A small contrastive image-text model, trained from scratch.
Model: 1.73M parameters, 48-pixel images, encoder arch mobilenet_v1, encoder norm batchnorm, encoder activation relu, encoder depths [4, 4, 4], encoder widths [64, 112, 192], text encoder width 128, text encoder layers 7, text encoder norm layernorm, text encoder activation reglu.
Training: 29000 steps, batches of 256.
Data: trained on seven-segment displays showing three digits, 38.1 epochs.
Rows from block 4 of the text encoder, named by matrix and row number. Rows with one number belong to one neuron. Each number is 500 + 50 x the weight over its row's rms, rounded and kept within 0 to 999. All counts start at 0. Numbers have three digits each.
# gate: MLP gate (text_encoder.blocks.4.mlp.gate.weight, 336x128), inputs 0-127
# fc1: MLP up (text_encoder.blocks.4.mlp.fc1.weight, 336x128), inputs 0-127
# fc2: MLP down (text_encoder.blocks.4.mlp.fc2.weight, 128x336, transposed), outputs 0-127
gate.292:516526529534427486622471536559526513471594558445515450474466467573477546558549407517476494564563526543451462602434493457472611570546469452511422589431525522488535509480420461492465422574412470547531533478534560475524571544460478490508506485531487480473597590444478520504464584475498528575423484503530502523526418376501440491433526403513492482478486431466449573512431500481457476552574
fc1.292:486473400482544512413496456506551549479506541525396574506519471528537498527574515523519513522413477476451502381523583547540510449506368504510528410514427428514417449615476494538450484475553544516486521403500478452411530440509578501486532496489486571514541534522551447449527559530550518481609477510480468519466491487559491507464549439467417506582467660548503506541475498457381530557525
fc2.292:517504562435493474517529455515511507587569464556507476451599448361466430515474521486450478394534535474499480557394462472484524453507464527366536391508389536538498508519498545548472443444513541511561463560481567573482441631495387425525523575548490489469474445510508514538599585481462501485544555473465439512424494531466510558535530510518521500554510520500577536585445524422552503508508
gate.293:475530473446561519471438537496595499434476519454475433542386476565482436560531542483495473618464568427469564446466605485487589478535480490400548423478547528508574501507508561477414453562444420479521550476497477619472618528467474477488547488520446450490467521501514484551551547454460406469576397469530489479517610518424540501509495514591478547522437523544555504499588457485489477523552
fc1.293:462587566557498554406499492466497546453486473499526424557444489536472541458458480514544571611457499477461498544480530454466476542460513505461532511484613530492616513500474424490568536571421353404482614497536438570507516413509384547504483506469491466529464391533423595545506451529484476465505416498598487485539571572511506517493479543452500557454424414533512510508482499534507452469490
fc2.293:544489603499559521545516419450466370509456441515532528424583442529435436472453557513534561427436476496512523465523476439493411449547514529521438483554417508509492574497469575557521450424615600495480447595498545352477415525505533471539438487501484547533504552565554472555440427505506551484523527545444529487468468447478463538468504479497514465543528432448576451500530566496609508546474
gate.294:481531484515412432557533427487468539513479549496570440540440501383427523470496605541499496459577489604519412543454401506474481557560545587420443586534458533443496489473418533455586485483493451453439469494558491449591534542535433555443528516502488430501520516460502435490498477532491444551531566470486525431573564582521488429564457513469550478464604406588543535474476495533509436476527
fc1.294:461439482470424454556529460517441526491442529433578473539443512455396510437540536535493538427521436611559467483424422522402464498561487507413487553597467529379465492511551517439556471530533370441573509482512506457505531569499449557471554538503419464572502553444517538494528487480489460504502566477457502436508564513491506459637592515439519504502573464581558569515467521506573477461510
fc2.294:483547517430535379443478454467408432520460504524542479546522565509529580515501507528499528542556494529483420511516548481428615543476520442489602443565538589438558480424516588513560458467478508541487493509440493530580454495458501527489474529503521428386495441456446494473481632477551509443469422458467479428575492604465595453546455488632508481512504493481501595498523466451458575513492
gate.295:544504590467545434506501482526421508552522489453482407584464486472502525487475499513535558464510527397508414536469526488563543435557517472562510521467469501486531529545540456378432450549527460419439497526514540502535448506364565513507504423460515560632554490478521520434553493600547586553525514449390501445519551470453515504525443604450488538508474552475558459424460578408530459565550
fc1.295:407535450515528520517507530465559500515539472538498567470496536517489451561565465504485442499489459611512592469529492551416531552522543469468490444532540542494430510467482553518543574411453581577522532473583447521470514540552416533518455478534554508363452443448458518534458480380443377382520498529586462516480464492542515495455576469583471462487532416499439563537553489586506564413461
fc2.295:481513462566484550521480493456543501431524585538498553429510531505495519519554464492452540564512463644495572501533493553477502559462516579389508474576527503461424483506409516535545470405466639503559512452561505485435493549618460516529508564513501470445494495455493438504470503442445517397524453513567507516480455489569497490394526467511522401463509353514467584541562526579428529468454
gate.296:485448513531409555389499535466458368501485448492515546506478549456562557461536496437547513471478388556559518512545565554491434471515450449512459520567420487491544459465436502444475434473489485508474407653482515467510512445607610495653503540487516513549586411497510510583538485511464521452496507519512584499419443579488527473519486479469445545550486487527541444533476520534572466433493
fc1.296:451501473510475550408453567549530478542446481491532503533483531506626524437536459459524492514506400511486465470578503498517465482516514347485522556570453467542483454473410489493448508480527479460521404560573559426466490492544623535621473550507512472559604458503508477626486533478461485499557510560511496525422429566474423388553472504519523556566460507515505465518418502502615448466466
fc2.296:512485562518470539471529413529505490462449427477525496466449574527449527567501489567368474441415553565514607557567588535606469492502460531480439489543395512555462562470533477443543429502440537548560459553438511423464509480599483533494500560508434526470525528490607467462454501511499527412476517417481461599449454440496543528494545494448365512424554509505469502557464587518493469535526
gate.297:469466551446507510572521486558542587399563504434482466508521600483442573526474473496486508509510452544577512478519490411434378437596516492459549534485539521495401433574516471437450520503425534436492547537432514515486529662509501475461497444520505463522520407530447539391517533478498489468556570545504457463576439476465522526521513622460482420496556514401499501534461558478539558489581
fc1.297:502524525508523541587510466458433522551490509431523507502525540458586512515495586617500356463534506489526544431436545523501532569471426526511570558560393510474518450554424515502457567462486540340566462527481494483471555463484532492567482482448540655471470473571464493412416495489473587474448541584497538529422567473467449481454483535446490493519439465496449420492469507515524481532575
fc2.297:429495525440572484567496465575439515527511463350516503515473510504533497548427491558509415427502496518518496452476554465466504467522465538543643553577446511512520401517505506592455574491470444474603488555458420551560493604516496526537514488496511579503513540390448509397424459460461552560398441579516506550544527478510449465521498600544470509468468453532504486597458545428504530492517
gate.298:481469576501539550579549487487545516450472514545589601462524501554572550554462488472506479511495505504539388535526433455506480482419523613350490453487472516578469487603439509462442432534465590452529433470574539520639503529530526515384546542532415442498538506410479468479484452489540541451443438532510466455549526530454476508412515457498452560459510425486555512556437474487529480506566
fc1.298:531476436534456458438522538497431482449464559499449479507437477463365441531502518512523490563548532484422586501426549534544499466538515505611512504487393465409501596470570489475492599449524515517502573534465493473332507450479487524598465469447554560507472594463480538514461500492424487515536639548531496475430455534552474467558575532570539512521533533550481516444557411462450488513478
fc2.298:534587424579481451497438528510510451479570545519520476500487562429382403478550425545497491564548557495469547509482570565501530538533558466596406522520466459423483552532545518444471569478389494488432515459511519488438540490491480565512504492385521499464512524468545505600471492431436471597515573465581443475468464477489514424548591523569546363534512488437488565403469488539506509506478
gate.299:488477517487559511497501487442565444484474553505454431462457555587524480524547575409509474510504549435508497362361529500577521493585443496425463459445475522506385418393568567495473437509493588565512451459415557538514599461501488502567585467457506596457479496483493421462458585511493579568537552488532492474481545493506494439507513439516456562564523525469439538497561463500538574487528
fc1.299:511541538538432461444476452506443514531565441480576428566543551440552568511469397599505496466438443621578419553552433522483439519533566539566476506491565504481567524524434418444509635431477459505511589474585538495491419554559477539448445487465527391501503455568400517525472423543597516505463532488482531533560509491498535542475488517493502476520459505472492446534435447516480496506402
fc2.299:569474492581547580485538526400478397438479486582445454410521530525513489515424480464512594478467568514539470484485432558530367452512553460563464481503437510534559578551551459498519476479521519465510559518504442390550464465558536506515493491488557560498468514600464502442495368577534514493485579586527589540391484478550486554444518480470448500501539499473450447502490607483518501514390
gate.300:513467560544420456532456582441533474441506447496511440546438546500550537602443511471572527398538578482534371485461490521509461530513547560488453444441572535522533540515448526488486539402456608554529481446477500538555427460509459535488494517423469443472494468545400452524492440564559517591529583497561525564572560431436545534476449591489510548455506490489571420527523498467461459530387
fc1.300:548578438525620509497529487568530457524591520500480525491558516492498465494578448473447351523538611504512552507528532513521506532492329430507495488523449406566500537571561424482420433517502533496534422480491506519379526550481503495495535558527448455479575526552625417484580543464485516459486505503451480490432469517500507381560466528539446444486446548531464509462550478477438515521525
fc2.300:529443463518526517524490453559480487511464447479432548510551407528495472527511569526454526522488445543462533362580511494468545414500543538458503547533437463476466529512442623618516446549550554476447511506409488379494496494502598462512431500607444544512574570481537428477459462516585425423486484511424517538519463483550481548347504477601529559556461478458566493510502490464552513517503
gate.301:416494571506461499554569530533547514465410347515423365442518466462515534457509476440506569443504563533499543587514460568368550515554444517478523451501505464527568562423523577485445488446548461566469539505506504527523516462475498507456576572516518588458532460509550528452437439537462456419567499576489414445487502473546528538490585457612499461536472491464430459506507460563453526484550
fc1.301:548396537480472436642532405483583493548454501603546419480548552492566563468424459487461546478452507478517542540552433506462532465535493442449487531473528493458532496468554519563510489446484495519429589555489425481476553383497513356518533489513657502475490494485479561537511532514462490446495443520475464420413541494448517495573522598541475513439497539615462478488494480586510510522506
fc2.301:584405461524477489577502515468631484529489476512605471467476454537500628507439506536470518578547493468556548470519473359441509555559443465464519466499457479444508572521433463539522474447489501435482507493559460450490592408521551525490554470441596469492565461467547505495510599486416445469511532444458525502454499504437432563525480546589507473463466524599450516507467464635415504517472
gate.302:524480526518405478579426474542504483534625513463515477456562502504470477545553483495389441474589511521490557667492495480448547529525466544434437622428493546443509523482394531527465492508429509539488530493490510488480505535460485444553463479575530483527613575449463528476530540521551501506460537475540479549518428354487448517446549514523498500544520473424433563503433518389501431569555
fc1.302:523541488535545549427528474558517444487444559503420465516476472557556430511532436462522538491390556497519514391468595522577549507560413439544484442546424486582387469542558444562435522506511488541589524461442459538455539555483600469471499513514484610419504457554500437481563567506482572463533438527442523492476475500517493449497457418489414538540415645480518525517449531509508528530526
fc2.302:563472527437482466549518449510459499598563458579532466459611445372484454476455534492479532405533511475490441572437441495493488424489454537385537399523397526528500545523489570529501435436519544497540487572476570557516453577495421424531524562554482441420480438536519471548565580467467460474548571486450439520421539554482500567534540534504505469554507521482569501567435546418553529504470
gate.303:550560525479582507439558499466575452445453503471471554490478460587509462540415519527334516466417529479499405462492585519535508578552468508544537436602440501538495536548519495530473472531443491507543524455485508590478519581453490457523539465462513504479504463462588575492523585501524524388527478504456427448541416563484551445456535419558411533566448561506563580512526486401541494559451
fc1.303:559476407625412444448503516491408417500484530560476527494517484515578492425558553506494569486598526553470492502577540479529495497553449457551569511613508464450552502493467508439472390507454435538541521481487484448513578419506566481544505535512457502514553516459573496521477555516584492478418507466519499481500526523612448503392477349553454514467521484462441591486388474453502551522497
fc2.303:441622580481477433595476460443481487549575619414537535495583480541404508457504449519415460498477457485472480605482466469466550569522518559536439539451476590499490440417428493490553477518474446500536399561536543539462517508508456475560508506519462472549513477466507564518480538479457515553576502514507463491536459448478448431553564462417513434604551431512438560486469530453528470545637
gate.304:399444547393471463514455407491512416491441489521514511501507491532499432531500494524431451489443567512529509561458575539467596487556411508487559488541454504524431536578427460543409448476455521561579497465486506547464467630467424400535499451556428484412565584529499446547528593503485540478553482490498500527540501418557543476542524509532419525544477567464549582578518576467522508557574
fc1.304:509550419561385469572487544539390496525551489485464528540552554493490511525535427525434440480545594463436496567482519515438582544565426483603524558481561480454531447510469444432429444524466525539587532464513534486526533431511514503436411521545489472491590503502567497489477535521589508530392558481539503512541481379598493503475481555476535506498501496473343586461445456440467477525474
fc2.304:493527588506570457535484478449580447530578516541498530451577415518415444556479510497430550412442478447457455608482455556522453507513510515519479412440390524592544551511435482521509467390445528490536512528488540547451458584532472492638571488504497462508451465536455524514557459519460564501517456519465490490487509469457540482472557461564426445589476490383541554473464608435569500567529
gate.305:547518503480547476491534511486570472519478489508521554523559508462565522422472501427448452444566505566539489453584451501467372487435481483539526491601480413544543589616453489478518491482445444384443489584424424495540541595409453498535499479547505412503539493444483581502505468561468410455457488457441511427554543617548536492546524517571506503517550527517568540488518445414588536451504
fc1.305:485459495461551578500483560510562551471510438472464524507429477549439444568470487579567470577415485455461528439438601451541542528492610545516467502436516531522423432421427437570527551531507538511432467498524532520469509421509576491526532443438475587522525514548558465516463600454528491576572498501507516546525469374522509499412506512377519539492427451462503424444494529591500442595529
fc2.305:491439455473561578471532493510469496410510458512413553519615527547514540466452458469573501563492550413468454476538533610451488481424458451499497474491518469519451515649621459507487581448498527517512537489480453423470448509444494527501525495488508521466444543524505442535463432523463472546486429570465586545382533416526531474518489617560493548469533552530540430442629540562501557473440
gate.306:557540509448380478448462535411533506459533561628464500457493472507501562435497457490502599498485562477446516531447521467600531500445548553433380389442531476524483549494483498491450430532512504566436411421563474504544556421521489453572545451549475402536583455539491498540515542532488449509567456465485489458510451504509532598478474399471533497536617545584553497527578463500521467496494
fc1.306:518544485458420480440445475437542515474530573645449575470545391493474573459503538472493554538436516444470494566452479469594544509409474566485441429497511438505538580461525437525574455517502473536459434395562414501500548457530469491585492508455490380559557438543489510532587597517493508503563488537466507517451454499470554540523467394450589475512540491574541536550544484486498455534431
fc2.306:478441501448438516473474502358558558418532610472415588463482535548509618515514470573545474569438538492448510465545508465516477525460498592481550516578505464454415452548551427474450417518517458449453472485564476456510543382498496441517536467559556467522576502547437514578398482504469483404502450552563533478536444506461537507551518528453509440510551534549545452623500471532465487497565
gate.307:471492573497542505435554536469593459505510507523507496511488552422535482562548527532523490505515581472523492531528521488584487507589516498489465505524532544428504467522512475564460516519465339592435405443596542453459518563415514558478446411369584566470497539425516549433510471489498509435500431372478391488480513493495542524578544543438512509406520498396469586531520530547500483464475
fc1.307:529518445484467489565444480539409566480492467461489497507470478582464516473449483466495479500481444538508509453481474481378500494413490498499549482459470446578482529469483510410543470500537666375540589561411478554538522454582472455489568579626425459522508469566502433554474524499498485563516588610516590498541504523503456467421468468551492494585481522595556421459474478452513522547525
fc2.307:497455423474483475549458431497459481414468529470475480480530485565492467493456514472486530478489459558493507457488489500446422528439502471509516537489500434601576509453538532496516527471530623446500627528462383535508539449529416445443576566650462440515491470565487494563464554504466486582496523567470596481599495565589487466467486460524471534539482539664550428495484397452506507528517
gate.308:529527438481535478467510514422523487495547498555596439552489543498561534595491504492534519449518528516581417570442452477424409538439638493597521516465487524499600565599524536506432510477402583525473365518505447486564414367550458533492433470449499484424477469544403474441526466544552508471513528491498539442564529495547535562537463493503538512461502476439509450516557450480427494483492
fc1.308:434578554616527534485475529536507525463457414458422546527564447527432481518556468637429487555495534490484529452522507512508580522489463507372431464503516544483427374458540466464564530458539479422487564446590577490479598556557540468490452467522402551535541464488580511479495605473480405451456489474509525542498493552487453462498504546417487510547478543497468554445435521497603500545523
fc2.308:522453413461543527583510455532483432508485526461451651473517464522500464485524554494418522497515518520484563417546525522486567451525442473476532557579445433467444567570517621532574405574475453505382477516442465409473570487469517459491536545621484526462526584418563552523515530468572440436487449505462507498435453495544443541434516436556577524549496489430522521493528476463565451534544
gate.309:507481591488427434500512515557442507520482505493517439569501427458493498444493531487532509491480531399512395540466531482589501483468445456565506554410479501495593488474551482402471469548572390461427495521456567529523533452378547477508515438459519529614507502526488568435590519604550552569519515469421502457532580499486504569499418535462443583518496562497553471481427527383541473552551
fc1.309:461541457454531519495482541455562508456500517536472537465490547526464461510515477485517460528479462580517569440502480541438504585512485520487451507487582549468445519486409493533528540469454586549505463489555434480491608520562392525527497465541582476376496551475413545556468480396517417400540494545564435470567459489564517515433598431569506431480528441458416553626533488596531542467413
fc2.309:470491444567472542519465523471519521422503569561488615432521534482463517512558447495466525560541469602524584517509434569471474587474504565445490501545534535464422485501401522544505496405460614514534558438603502475479505492596490535537493544530503456445533485513470484497478542430446524424467409499578489520513415489599510494416523471524501416459517341520450591569533503570468532458499
gate.310:528440549571501558434475606518522504445523466527515483502504554534621533626464391502575473462476527458510434469518525530529391538508526534533452454421495463592510561571538460524415558396452597484549514457468443509510446468538472544446512435434536447447494467559431490497525502566544474487550541567461450500495564511493585578462508542502410495463499575465558412540439529432467502492428
fc1.310:560475478583623577414518613447507563444479464516472590499479522467546540552424479485408424435469458484540489497580445538561393538442545481560565472479517429511530588574521436456490552411480536445458512510507475529525497446482484588534467477470548436563427438542507516434465496555484487386497563505524498510506520579471570511551466553506470493503574485530486417466593491469520488511391
fc2.310:517541478510472485493498539513515609522529551469554563545531456517498551505520440498536443526640510509454391637570490454387522627413516570536511585439510520549576501495460444525537549480428546491456446453527509524520477502452484534527492387471503358496543462482463501455499535566448461602472503517488471527600493491454524450542493480513445444505540426525517483482490407466401493458541
gate.311:525583478466575496475470541536564548393538523519439540494573489522538411572418557519488451462464470448513417475535513508544539498509379493492529452473429493535441522493534505507431445477510550481421455479529561451458535579439547432495504473556519597469560606551503466543494550531538498454586374499405440498527408428532489400528527501471455474533535573541556555547498486408535569568493
fc1.311:476454611367557487560423472477654548475562525476454371511478481475555536561376513545494460457473518494520527477511492430484498422456427532367521456473454510493458501514523625453452535405565468546404445512499519462511504638442521500485488494559557504510481553483469539488498516508463458497571481517463467447531508532450524551545567504511513518529527542503518472564532521521571551572557
fc2.311:430477420459515540410521583560453564435440477517515544558389527505531563464575508465593513611529518535486479417479547562508548522448495424467571473516559448534513457495551448467508578541481492513511543445527431585483552485427513550383568483456489487459497477496488500412573533451480521487474441515553466487519545600470532485544407518552501501393475544580523492502531413594419471420503
gate.312:359535534446440540374528540526524581352518501502467513538457470522426509548540441394538611545536508509521485567544507448483374416591520506474509494469510542534418532495540479425467442567515566524495539524484549500460509571497530524446455466573415442512534445523530516466539532502493483484570621459524476449595422536533551516498500466547529429508527482405489542470524511452525521484476
fc1.312:494462444473445528483499442542530557441548617526525545512475520526436526581511478446481539595530471508562495524500504376526373425567550406476516497451508569464391460542576413488531472516453545496443613548473515492455545513535538416451448459539549406548543441499498505492591635470500506475512571440496525491518444538505552479489408583497514480426484508490501549431504544473551532508433
fc2.312:544481462477484513507515425497515540485572647499566607503487505520464495539508519509443509553463422470517456498525522381549341427555545423493487524447493567462401464585502379490549471502425535457459566532463527515485541500562545408477467469491529394552499484484493524524591584491585535465484582461486481502525469498504519484472379594431500533470464516486519546437521549505561524520456
gate.313:572503481532603495510531545482559534459544448476441629506470420486480455439467448539409507424513525563493485431589453450587440501488569522478501447586494428526463567557468467487523546505479429475406449471571444472486507539450525567538555472503499497535495465471608557495461482621492454471520573468474497519500483605537479493421530451466461479559529580496608424402531454458589514517518
fc1.313:479481450635453477515447472554417468553508500536474515535545526517545529410570470482520637514560554530475439461469506523509502514547401379584549475555571508478589484470567433455568474489430415527570558436442465477573533435543478520513423567451457472447527441509502453434504527536535493444453447488544518469443542577521456518533475392497459462508493589518446553517404449515509563476531
fc2.313:492554602467436434597448421472513479595493613422548458523508452478461445497553440508439457457557493506480494604491472439463559517517544609463406530487471570444507493433399524505482445526499519511570428555502590518508483539574436474566499490497475470545524470433513513559548593459486522529541570475502431495593450434489430502480565426409549464520519477471470567542510535421464463546557
gate.314:454467529444525563564478464480511528471460529530518497466510599484419460538433555506557471437526523440370536535566540559480376467537500509504490522531421437508586494527471487476516602458461571489545507439559462469457594510470464472493501412581485428444519492451536504613472514545495585551474441422522556504660505510481481493538583450499494457420481561522547471473468445501558480400560
fc1.314:537545466539479434429516526536506471508506478446496520516496414518569523467576429476446517557495462564667454422408412457503602546480485502466484503465597555522433504517492496503468414533530461513442489554446552521546413526535534530513489592411502570562477519550464496401529482454502432460539554579463434476365473493558537502464443567491494549577530431472447525540523550505466546577456
fc2.314:538482475540492424461493523477510476449549484478473528530476435499535497496562463540446525609515495563595470441418468453505600561498544509467468466483592542517468500507508487567484401562525439465402487512503539492505461563519523576476525516379548586542507521531488518371551501423518391469535548530437426541375523484472500514412458619476505489528475446436468556506564586480460529568416
gate.315:602467486597526553439508631473544525471451503521518459515461582548533513580459463491512493377458551477517444498510474505559467573491526484567524442509558492533542543514547395464493523418447586543493530407521439553553468460463435563532493464384543493438450433564435476425557511579471485458475486530475493479531565589472582524496448528501380487442528588496472477499507509453444499482400
fc1.315:582499506624491539413522599491546507452455490497528419503474565599504499597405438502571483393454514447543456497472458513594471528477508481529532414491564484527560510531580368438460539427461594498548527433459444548550523460527444526518522483397514485439446443545460474466483486550472534533495507552466517536516537521464600497476485549528428529465554585510487461521494508506448523530365
fc2.315:511511500483518518496456570484494541559551494474541501590525484482563554588526459490547423486565438515454422518541489438372462559454607550555512545449512513503578533495432448563471557416505544501490499507486508451549355429524545545544479402505516428491533483555410461486516443575507501562459555490469474514644456473494584537465497479583499421457517470506540429507493447450393485511417
gate.316:555460549434438454512429477558501472430490540475490468485562476513473460535516431602518490436491590507527491566467474483482561544564402532409484405544437548476427481499480451510426407423453503605592522434498580531459504593500508462555525496593426515461549547489501460509512544523490557436554505511472522506523484463518510501520564462454490510480457619430520609591407515456533509535617
fc1.316:476480489545445530538438594557534487484538549429465520505533507584508518514562396419471482553502523469456535552509556544482544547525462463560480626427572481517503494487472476499480526566433508543523516471467580454480544436473561489464460457535516552505576552520417506512458509489444467584436406530605502545498456296564458488392494461471532517506491510446445543444498488485407470572576
fc2.316:535473576482496466519480508479505459568574453520540482484450492468460423576492453534444467510517498449434510576396438492499567491532486496449517464484440512514545526563450483543444429436408520520590517528528536580513543637481410520621602478516495397490435478528479511490631560463456497461454486504509469482518511535402538541451536503586474469531533567399571540508432532412559421516497
gate.317:489539519556495445429446535506561529481490503439497453477535444576462517579492540467497558409543550569431484454496505524539539537591540368406450458514466557444500594647409559534462512467474481484525493512504507504474540463534513499444513424505470508541442523616464488520539557555445436569516533510486415537441520492524439503495457474509519519474472432550570488542347448618525500447567
fc1.317:487485548507534532606500486499477411503497525583601542530416554456545477493523458510479449536443509455554504580486457448465459484487483628597503517513521462512471436332571453464507448558500539413511510461508418522523457537470481542501484515477521487470563471396517525457471491448558559423472392508547566457581557514500585483476520535521472448509560513442498533439628524401504516576448
fc2.317:521495444508499535528491485516394460500509520601519591548392579473534410541544443500502441591461483397533575549544434451522425471439453591519519491471498499532472451415598483445515532509510507475489385520497464519479512479417568475556484539505567452472520432443477545506512467532531597443596442472487631428573442491473566473516585565461514464508519589470475491479566524469485539519453
gate.318:487521542455418419492527433481481429494506503487603384461414578467482562475505526547521514478586470514510432553407392489470488563456531543511476487453535546448541490428567576411533472499403521510459494512512485557623504509550415510494527488493489458461500465472428427540442477546525457595440484497495464461591574596433549541549514521520565389458578461506543521532543446525560541481533
fc1.318:489418469514495532500467585509443511503516493512455524517523485562629444566517523493509430562596614400497463537528536500557471524429590539535581485400636460569486539511443389550473541454520626542492498476483491530493443439493462431499489476453502513470514484535499459511462481522549540540499537494539532553474491508532504487389446501608461488425474452476527418460533466422397500430423
fc2.318:513465549575444624514509535477611541482546455505475480397510475460485439533507544514538504376419524513567542531517512530586364464518460512527423528471461421527494483535499414460437546555505543515482506471514545531465517472585511516512515503480532559531489493527488548517505444558450538494546574535479523549423572394527450492469534513350416539462479523412451389483422548582527450481502
gate.319:546578550454481377562532391484461482473497505513502433531545534461431557539506534555571550442536445527592442470476528442485490533542424544499413393584477560492444527438482582475513415480541453501453426566492506446478496504494516530480466497503542517519501487414594533510466500468575446504543545466468507394495625570488511481555503521493513473404477480507579485582417438483623566492482
fc1.319:496443424426517577548413479557558479570553533505496502496570509541529477501485424487598541490419585516490488446450483506513551452476484409511530418448464429532486501582488471635457488541560480496523482449431495462486437648503524470474513558500488425426626503551551456453553464499515553478483399482476488547420365509543523453530534512548451498595457557527515535501509547477488556511440
fc2.319:485555523543545514501517516484613561492531558431487524437504462451474491460528561487438456413404434543577521456567541471565406523534500547571409553450445424579471513475479459477539559475513508508484458472540538532371505458545530452553522468525508571624503496491526538510470346515463538509598605500519467527512489421543480455498568432382473513501443457541485483451469490588515474498543
gate.320:516420544489474476525383462462477548488452556450589622524498493568576497486563455519488500459536577551521514491516433532479323510594530634442450493490521528566448467521479522439445546473505461378432455440555438523555545534535561460473487493551493559474497584534447540510433524456450485563451508536465444445466541506418528509481468446508502549497438470463587538573468532501534530472542
fc1.320:496519447551486540532601520503551491466570429581379379507467537437456436538445502500505509508492465427500531485457585473532607461388461402492565476510492520461556531509473527589539425514488498552546514613540554536417461522476437539565564480513491447565529403429473421457515473500525580534547463446520470540509460512580474499450583600543508466491564478502476481402489426533509485514512
fc2.320:384499501406487542526532502455536464503546513452489332511548555500425526487408507434507468537502455546391431533529489441398543462495417501440559514453497506533473536409525496529536511438414472615597517518501528506538534496502593465560528484543558477445542497447527530544419528542534565497475587468571542496540526522519467409600514498516494506429520568511532535412480460536415539552492
gate.321:445481518451418486544513433511599481547457456463528401513504575443498458552516492596492485461449471605520538485508453484553597523514418565460455471524481437446415470405455522520544416567535452494476451515490494608531527597537442508455526508514472442476590556547515485525511561448452526488485471486476512490486492573512591539520536542481534374512504557544550486556310525490572495504492
fc1.321:563574439498553489444519578488421519444542569540424502544475447538532505432454534413543507519555513391468512530523531520496479494482470454568556611488527505521538579569519485457450519415473555489514516533515553407428436325490502490573460472437501493537462517574486461545517436584529511536506480531519484504531450413524461451423403438544488589508513460472460497463660482529489499522536
fc2.321:562453550511400573538522572516511499551515455435488491462451547491464417468408412458480454527492513513447581556461458520545531505457519560463538535460565474508512472495521498536452529564462463463527532542542512490565539507536386522486507427439453465492472554511572529565523563414383477570405474524560527552434509515436497612402468612457575474514619485459494491502496588483528441459409
gate.322:507487507418439459545411527550515503516575545470534545435545527525508457495507483584486441503620558475439529676497522426373620538474464570475493514453479549516533508540433478492424491473434526552562510450474515567471548504454471475562497474506484492525565524474515494512522636511438391479486455487498457559577449414490456561455580501497517481524549442459469513500452507410545490580551
fc1.322:483508573472519421542502495534447430468506572527420433537504534562493482502508419487456483419432484520594479429477504495631491471589491469455538494479552545494406425457515410546459443465499422546590535531445527500498562562528515437483511509559470611480517524522417508532432528538512580508504517528525540481473515506529469432485561426512440529526433622471475637590382524457517530503525
fc2.322:487494573494468441547502482517546485596576461485564546502511362437457436505551499530448461481569476465465483595451465515447560529502454501446493523461438531451531469518422531582433431442422522498557444595490568566541480605528442465638548486557440424485545450478515518556566603466469516470503482492455409443507508494464529522507534458603505465509511514431589552523444497419538488481553
gate.323:481500478384559470492514561495522539431506418486443409569361499542537448520470586481512476613507614429497494491411604495539535509414426514389592461493533535503535508506496536479471533490507442506525567506579430545542598534362458490447545519506509504488451537536488464528620583480490457521504398538520480493526558555450502511419455505573511484445503510512503480515497479520522512536472
fc1.323:529466480416517473521478437491533488551467587514521563446631514484563485555534466513398504351475484497525506486583425489509459443507503477523386428523417500478455512510493583504411432476562575556504401538413528464448443586543593466555513465558516524519522575449447505513447464503507527484567558483399493521426435418546552499530570466473523459577544556470543507524527526488528556534531
fc2.323:446472403516428523465492592482461565446521532514477480563432508469569554543545460449555474641558581537538482432435512569475539550448487417458553490501554483507478470517559385411470555536425435529537583432502473560472577480459521599445591503540535467464503455468476558403556530517496450504466441465579500470516555527490533493500480502548534501429498508534446560498549387566446511429472
gate.324:480484537437543542556491463469510516487441523524517466483512589468456491533437546529548441428522524416361524549587551569467389455553501491510496525522422451484558493526509509471535591471454569499568523455564474490444604482452469451466535416601484445438504514475541493605468518531494557551444424423575555496645524523471467475541566449498494461419491588504527463470470432517552490427543
fc1.324:540537449555500429431516519549520480513553458448478502515442384549555516504548478493456546594466488575620473456423429438504626567456518538456525478448558554513440522497517498520465410533488436498460445549434534514554407514541539548516500592411468551573494506531467509394554498472509422459545559579437440481391474496531522509450451556488493538550508435456454539498522554492466551596437
fc2.324:515491478525501436525518543477490469429551489482476528520503436521507511462554476555492499579497502572583442424444495451536599541508538517428481490491601544507488492566539478535463414580524434466409475523484526489526487571524563575495536511378565576535520488541503524409527488442496384469539537549443462467358547466521539506404434593524487483539480425409471568551561553510430558568424
gate.325:514504521521451446473541531489510466492575484425476567545402502551553381480435602549590453515553534474508521496487480468541479530515437600467493508467521534529477554515486442520504412434511536514490598449547516431530510460482476539457525448502550607545536536422434444613528449559558514491490480543468446438496502544446437390467560536488500378614426502500544536512558469480604441444458
fc1.325:490483550571447456487616531502467454497569461498493566539418470514543414517506567509495458514486497496484513520494534457509467508490417533488474504475479525543442570435518494465523461396499541556513657482547507431564480474495531579407512441560596585510475475375466466627469477543591469510483494542522471552435583513469397413451503493498454490598411541501552538539538469473528416463493
fc2.325:523474544533541437506578600481407517420531479502456517512416480553533431455447614555491392481472521497523510514567474470511457502533539565439557456474552516561390519463518487575467450355482468528497560464573546478511575442505505528462553461533451593539475516453473461604456497567522524544487518518445452497492585526442391389461563469511510448571408547485513581495485516533500477461511